{
  "arch": "transformer",
  "model": "CTC audio transcriber",
  "dataset": "single English nouns, adjectives and verbs, spoken by a formant synthesiser in many voices",
  "train_examples": 78125,
  "time_shift_ms": 100,
  "n_mels": 80,
  "hop_length": 160,
  "input": "log_mel",
  "spec_augment": true,
  "win_length": 512,
  "tokenizer": "word",
  "vocab_size": 118,
  "norm": "layernorm",
  "norm_position": "pre",
  "hidden_act": "silu",
  "mlp_ratio": 4,
  "head_dim": 64,
  "fused_qkv": true,
  "bias": "all",
  "qk_norm": false,
  "parallel_block": false,
  "inner_norm": false,
  "drop_path": 0.1,
  "subsampling": 4,
  "layers": 12,
  "width": 256,
  "positions": "learned",
  "init": "torch_default",
  "residual_init": "zero_last",
  "optimizer": "cautious_adamw",
  "learning_rate": 0.0019,
  "beta1": 0.9,
  "beta2": 0.98,
  "eps": 1e-06,
  "magnitude_pruning": 0.5,
  "max_steps": 20700,
  "batch_size": 64,
  "epochs": 17.0,
  "lr_schedule": "step",
  "warmup_steps": 620,
  "weight_decay": 0.03
}
Rows from block 2 of a small CTC audio transcriber, named by matrix and row number. Rows with one number belong to one neuron. Each number is 500 + 50 x the weight over its row's rms, rounded and kept within 0 to 999. All counts start at 0. Numbers have three digits each. After the name is the row's rms in percent of the matrix's.
After each neuron's rows are labels from the 100 clips, of 14976, where the neuron reaches its highest value: "lies over" is the class under the peak. Only what is clearly more common there than usual is listed. The data: single English nouns, adjectives and verbs, spoken by a formant synthesiser in many voices.
# fc1: MLP up (model.blocks.2.mlp.fc1.weight, 1024x256), inputs 86-171
# fc2: MLP down (model.blocks.2.mlp.fc2.weight, 256x1024, transposed), outputs 86-171

fc1.322 087:500605570500572500542500585537500500476379444500546500455401500504500500438500500500401500430468500500500500500500502636510500500500398530555500500500500378426545411477500500500500500500500500450500500500500352500500500496500500446500491500500500415479500500
fc2.322 086:500426590500397500359500500480582500500638500500500500533500546536500500578500443500500562500493628500568500500403500660500500545533500500539500339500465500616587500480500500482500646515446560444500474500540429500500431500445500464522500570500500401500500500
lies over: /ɝ/

fc1.738 090:500500500500474500476500500513500483620519500500492519615422500410500408500500500500500347500500500500500500500500500500506500500403552538500404500500500500508530549500500500381500500612500500500500344500598598500615500578500338500470500423500500500475500555
fc2.738 078:500632476500500567670500402590477500500532499500500319510457500500453281593477500500500500500514384500436530500500500500500500500507500500500480500340500562500528500500500500500500428500500500410500459370443500500500496500500500500500500564500461500500494500
lies over: silence

fc1.611 103:559500576500500570500494546557386480500500434467500459559500500500504500500500533391500386553500407494500436500500506500500482500354458500500550549439500536539414500538441581479543500588428438500500477500500480606437500472567482500504502487500500554500500500
fc2.611 115:544500500462500485572500579647514500500500437476400498590500475370500500404500500447521509423500500475500500484500449330526495381500411500436354500432661541472495500500485592500500467500539436460500500582500500500500500611542553500444477500586484480450608484
lies over: /ɔ/

fc1.418 112:569500500411538563445500441565434494500500383354500470544470375500447559507500501500402500461500438500374500440500448539497500515500423469563441518468500473533500500500415500443500500573500500500500500500500513500593500500516500439500441507570500448500610500
fc2.418 126:500500425500594453500500500449500640450459538570500535352642500530560500500500500500477507420601500500500500389532540443441500466588500500451500521500452500500463530500519500585500452415500500561562474552500546500418500546462520500505500500500551471500469496
lies over: /ɑ/

fc1.81 108:500500544618500500500473500568500500575534523500500500500409500362500500386520398610478500500500500440500459500500412558543500571551500500574525500572500500500500426579507500422405570567547520500615520500500494500494478500413389500533528358594560470535500474
fc2.81 102:455504500460500500440500444500500500636491432471440557509500449500500500537500500372536328500587424500500522500509569411500500523500500500500500500500500635528461500532500593374500466500500500500500422500500500458500471500500500523458578500500558578500500500
lies over: silence

fc1.503 096:520500570500468531500579528500500500579500573570500442458555500500560500309399500500500500500500500360500500419554376428527393408422524489535409500506500521437421500629500547561500490500500500500500538500409475500429500481500500634472573467581500574412500520
fc2.503 091:500500443500481500461464425455483500500456391500500487594500399553500500500604500500500591528465559604500472500500500500423603500500500500476500500528517407718500500404500404500500571463500500530500500620500500500500500406521500536537497528500520448500579480
lies over: /s/

fc1.131 103:569577500500595508595433524500493500500367336317409478446500549500500416500466500432500522390500482500500440500500415500500500500500415500500454518500500491475430537500601513619585416500434500564500460500495503585590500538500500500500500500510500500500500500
fc2.131 108:500500500500443500498500500500548532500500532500553500500568500500500500500421520500465500500500500500405500500500572500500500516500500512592529393500500500500448537596500539483633500549528500500580535500476500500500500490424462500500500500500500500500544500
lies over: /ɹ/

fc1.210 115:500512574500500523500514570500430500500481500500500538500507500500500560500500500427527500500396507500500500479500500500500500500500500500500656579500500500500500500611500500535500595484470508500500500500500500567500500411500525577488500500500500500463500443
fc2.210 118:669500474459500500500500500459500500500425500505616547579509500500500500500594451503552624500500560500500500500500531466378500373464451500445384500500612416492481500500540500500497500500516500500428500500429500599440500488500614478478500629516500500500500409
lies over: /s/

fc1.684 106:500530575500568500500397515500500586493394420398525500477500618500500471457484460470431500483461500437432353500475500551500500580500441500533500468500500452500500500500500578471565613556500500500645500500568468523500438430461503500577500374500500500542500388
fc2.684 090:500500536500441454532435503592466500459500500475521500623477571500464500476500500500526500601477500500404500509689402500500500500500500539521428500500541500479485539500500536500570403500470500500670381500433598465500500500426465500500465528541540445490611494
lies over: /ɹ/; /ɝ/

fc1.309 091:402484500394500570500538500430500456500435500460517459609541500500500493500500573434500467518500500500419440500500568408461500500500500500469500572500431579562393604425500500552540500500500394619500441500500500505408500453500500595500436465462441649500675518
fc2.309 111:523394500500535511417575452539500470618500500545504500500500500495500587500500539500586485500500500516500450500519360500500534438500583500500538441500500500559500500500491500531371489500500548488452526500500416500500500500500500500455547553517500563500607485
lies over: /ɹ/

fc1.631 109:500505500500506512450500412567393500500438431327500485500469500500500530500500500363433487500500463521404500500504439585500564500500386500577478500469486540524500460500383500500538573608479479500500500500500513500613513500500497464500456500583500478500560487
fc2.631 103:500500476461613500500500500500533500453457463500456500412500534548475500467500560500421540500606500500500500500537528500444500444613487500479500516525500437545500500500519500573500500405475500533565500575500410500470450500500574500528509456452514464500500500
lies over: /ɑ/

fc1.144 092:584500500424521502500543442500500451500500373500428543500425373500448500500500511386506479500500500500500500500494500500500500449414426611528438500479500481500422500500443538500559500500444500500500500500542490523496502500559500500412453500500500500408500500
fc2.144 080:500603500500500516500574500560565500524503428500401344500500500500500500500500558611372500500500500500500500500500350498500500414559500409500500500500367406500500447500500500500500500376500500475500500500454422492500500500500500500500500383570544392500500460
lies over: /ɑ/

fc1.751 098:455547500410407500500500500423477500500407500500537569541500500500500500470433546500559535561538525330415500500500541468500441496530500500553522509500522459500500500503500500520528500566500500591500541500500500500500500500500500500500500473486440500500607500
fc2.751 108:614500497470566473500518516500500500523452396449500500552500456500481500538500493448500558495548508520500497500532500500500342427500452393481460500542571468487500430500509500500404539390519500500500500494447500500500527500500500500512500500500500500491500464
lies over: /ɹ/; /ɝ/

fc1.444 120:560410508500469443500500500553557500647494500553501552500420556309500500500500500500500373466500450563540467500580500474500524534500500500500446500500500520514542500500500500502405500596500500464500409586500500371500500534500397554462494457500500557489500502
fc2.444 132:480500500494535500502415500548378432458442452500545500488500442500500450500540488500401500500534467561351476425525457369470500455429435500439500619354497508449483581500522393529537500509525452500500500514481500585500586500474568500500453509500500479490500661
lies over: silence

fc1.717 100:500500500500502616499430662500500500461473500444448490423543478500500429500366500500500500500437470500503484500430500509500500540504500413500500580530479500500443500500500525484621500500473500590505500449443458603500418500500562500500577500500462500500497467
fc2.717 108:500500502500345444441500542500500500500500500500607500500500500455500493522500500500514520640440500468425492500565500584500500533399500500500460500500500500514500526611500500500474500594510500459523500407552500455524440472500500550500500577500428500535544500
lies over: /ɔ/

fc1.384 106:611535525511500500624500639500500481392478463451421474457532500500500500500402459500520500487401426500547486473461500605530459616565500500534581474521500517377500535526471578562500500472470500500578484500500500556500410608451500476514500500500500500493394420
fc2.384 106:621468500536500500500553573500500430445500500570547535548500442439500500500500500500500500645500500500479535500500500500500558500500500621500491500500500541524500500636500500446420500500600500500548500403587618411500500500500406500500463576401470639470500500
lies over: /ɑ/

fc1.497 121:478562533500500601542500596521500500500461500500480500475555500494463532500500548500500442500500392488500500413440500500523413500500500465524500566448596500452398500449422541500500500564500500513500548500455500571500500500500526500500500469589500522500551500
fc2.497 134:460450456500388466489500500568449499500500596592500500500549548429517413500457500500516444500562408500514500500560500444500500544414543549434525485500569500500515500500630500500500490603562364605500445500533584541397463583462500500444480500574500586500500500
lies over: /ɔ/

fc1.292 110:500389543594497545447500500529500634500500500500500500500500500413564570500500500500500529500500500500589504544559500500500510500639500509500501500533519500499566500500500530500401500500500500500443500500530500500466500500392500599500500500500436500500404500
fc2.292 118:500544500536392500491500500500500478500500500500521546587500500453447500529500500500436500348413500500500500500500337500500512500500500500500500567500500500663500500500500396500409535500565500405500579500500500626500500396500564500500500500562500500500496500
lies over: silence

fc1.182 100:500604519406500500500393579500500484500500500332431381500479464489377547459500500500373500363441578500500500500500433500500420500500403500500423500500500424500500456500500508500500500441445500507512500500500500581500500450500500500500500500500484500500500500
fc2.182 087:500500500500500500500548500426567500500500500500500500500500500583500445638500403500620500500566500482500465500548625500500526500500500500500536416500500500500500500500413500451566500500576500604500424500500500500500500500500500500557425500500500575500500506
lies over: /ɝ/; /ɹ/

fc1.302 097:500498521500574563500500475586500500602442428384500500533428500463500500500500378500422448484500491475500500441500396520542500548404335462542480500500500522528500390530500500500500500615451556514500500500500451500615506500500500436416500500623500457500574460
fc2.302 097:500495395500555471500414500500500543500500500500550500494554500550500420500500505500500500500577500500500500500445519500432500465451500493500545500500531529594456500500500500500500500500488500619642500562507575500337500500500500500500500422500521487514500465
lies over: /ɑ/

fc1.289 116:500500500399526500500500500500500500500500389354500458500450395500433500500500500360433448500418500500378500500479451516514528500402384500523495515500500500500431500494383500445561500605465466500505500538544513536546500447533500428500441500538488500500614500
fc2.289 111:408500482500547500500500500500582500500500500566428399389500500533500500436500569567419574419459500440500614389500500500500548500649500500500572537500380463545500500500500489510595454500500500500531551486500468500498442533500565533500500500500500504533500508
lies over: /ɑ/

fc1.119 103:500500531392500500637326633500500500500500500380390410500500500500500474410500561482398531387500518500424500500493500475500396500500390442500390500500500500500500459500500500500546500500432500500500520548500500593572500500500545500500500500500500500500500500
fc2.119 085:500528529500500500500500500427585510500500500477500391640500441656500437596500444426500500500500481500500436500417500593429521500524500500555500444500417500500500500500500500500500500500500500500500500500500500500500449576500457500500383500500500500500500500
lies over: /ɝ/; /ɹ/

fc1.754 129:450500528500533496500552397624500500595586500500500512513500500383500571456571500499500511500500520503460500391500382500508500455435500500500500500489500500500513436500488461432381514519581500404500540660494501404500500488500419415500500500616610500500500500
fc2.754 139:500432500500500371500500500577415610500500500500525588500476530425512500500577426552500461433639464500500500500588500426446500476500465527442500509500603500574500500524558500536500538568500500498568458500492521500507500500500500500519500500500500500500500555
lies over: silence

fc1.650 083:500509500500430500520566500454500500556500500500571584613500500500500500465500618500545549500511518500396500500500500442479399460612500483500500532500545500484500500423472616542442539500472500519500548580492428500555500500500489500500431417500500500500634500
fc2.650 095:595500467437540447474500500547500540500429500479453500556528467481488552500530520459500534500562495544493500500589598500500372500500500500500478500568549531500429500500501561500500500500520500576518419488500477500500500541463416612548500500468500569500606500
lies over: /ɝ/; /ɹ/

fc1.134 082:565576500500549577596446500541500500504500339356417505475500500500500410500427500500421473500497475500431421565462500582503500518500368500494426500500443500478500500500500500500544500516448650500500500500513480571575440500500520500500500451553500500500500500
fc2.134 084:500414468500500500500500527500500532500500500500565500500566500500500500450420500500470500500496510500365549500500500500500500500500500513500500500500500543500500500606421500500710500500500500488500500500500500475500500500500500500563500447500460500500540420
lies over: /ɑ/

fc1.683 096:500500541416500500500387611499524522500384339500419455500423500500410500496500489500422500385500500500500470500500500594500427500500332500500500500500500446500500500432500500500556500500476500500500500570492322569500500500500500407500515385506500431479500500
fc2.683 071:500500489539438500500527417500682500500500500665512529591500500418588397470500401500500500500500500500500500500406500530500500500500651500501478469500500500500500500500493500500419519500500500500440500500500478346500500500378500500500490500500500500516500560
lies over: /ɝ/

fc1.142 112:500440539378546600500500500500500500614500500500500539500470500500500500500500609460556500500530470500500500548500618500500500505415500582500506500500500631445433500444443558500500500539500383500500430500500500471460500568374339621500500443496349642596607447
fc2.142 109:390500564567427500500494500500570500401541659613496555412544500465586500500500500633500500456500500498567518500500531543519500548500500500536550500500500500500653537518500532500427480393500542437428452500500590500489500476440558547470525480432460500500380500
lies over: silence

fc1.391 093:451528500477459500500500500494500500500404466445511500626451446500500613500500500393500500500500500500449422500562500439452331500500500500502542500628500500533500500489511500530500634510524441469500581587500435500484512398500500500500456467500500514407573483
fc2.391 096:559500426420500469484523500585500500471500500500340500455500467526500563500516481500500500468500436509500500450500500461487500427508539426500500500500500500420364500515508500500463510417491569500500432500488486500502494500476409459460500534554523500401558572
lies over: /ɝ/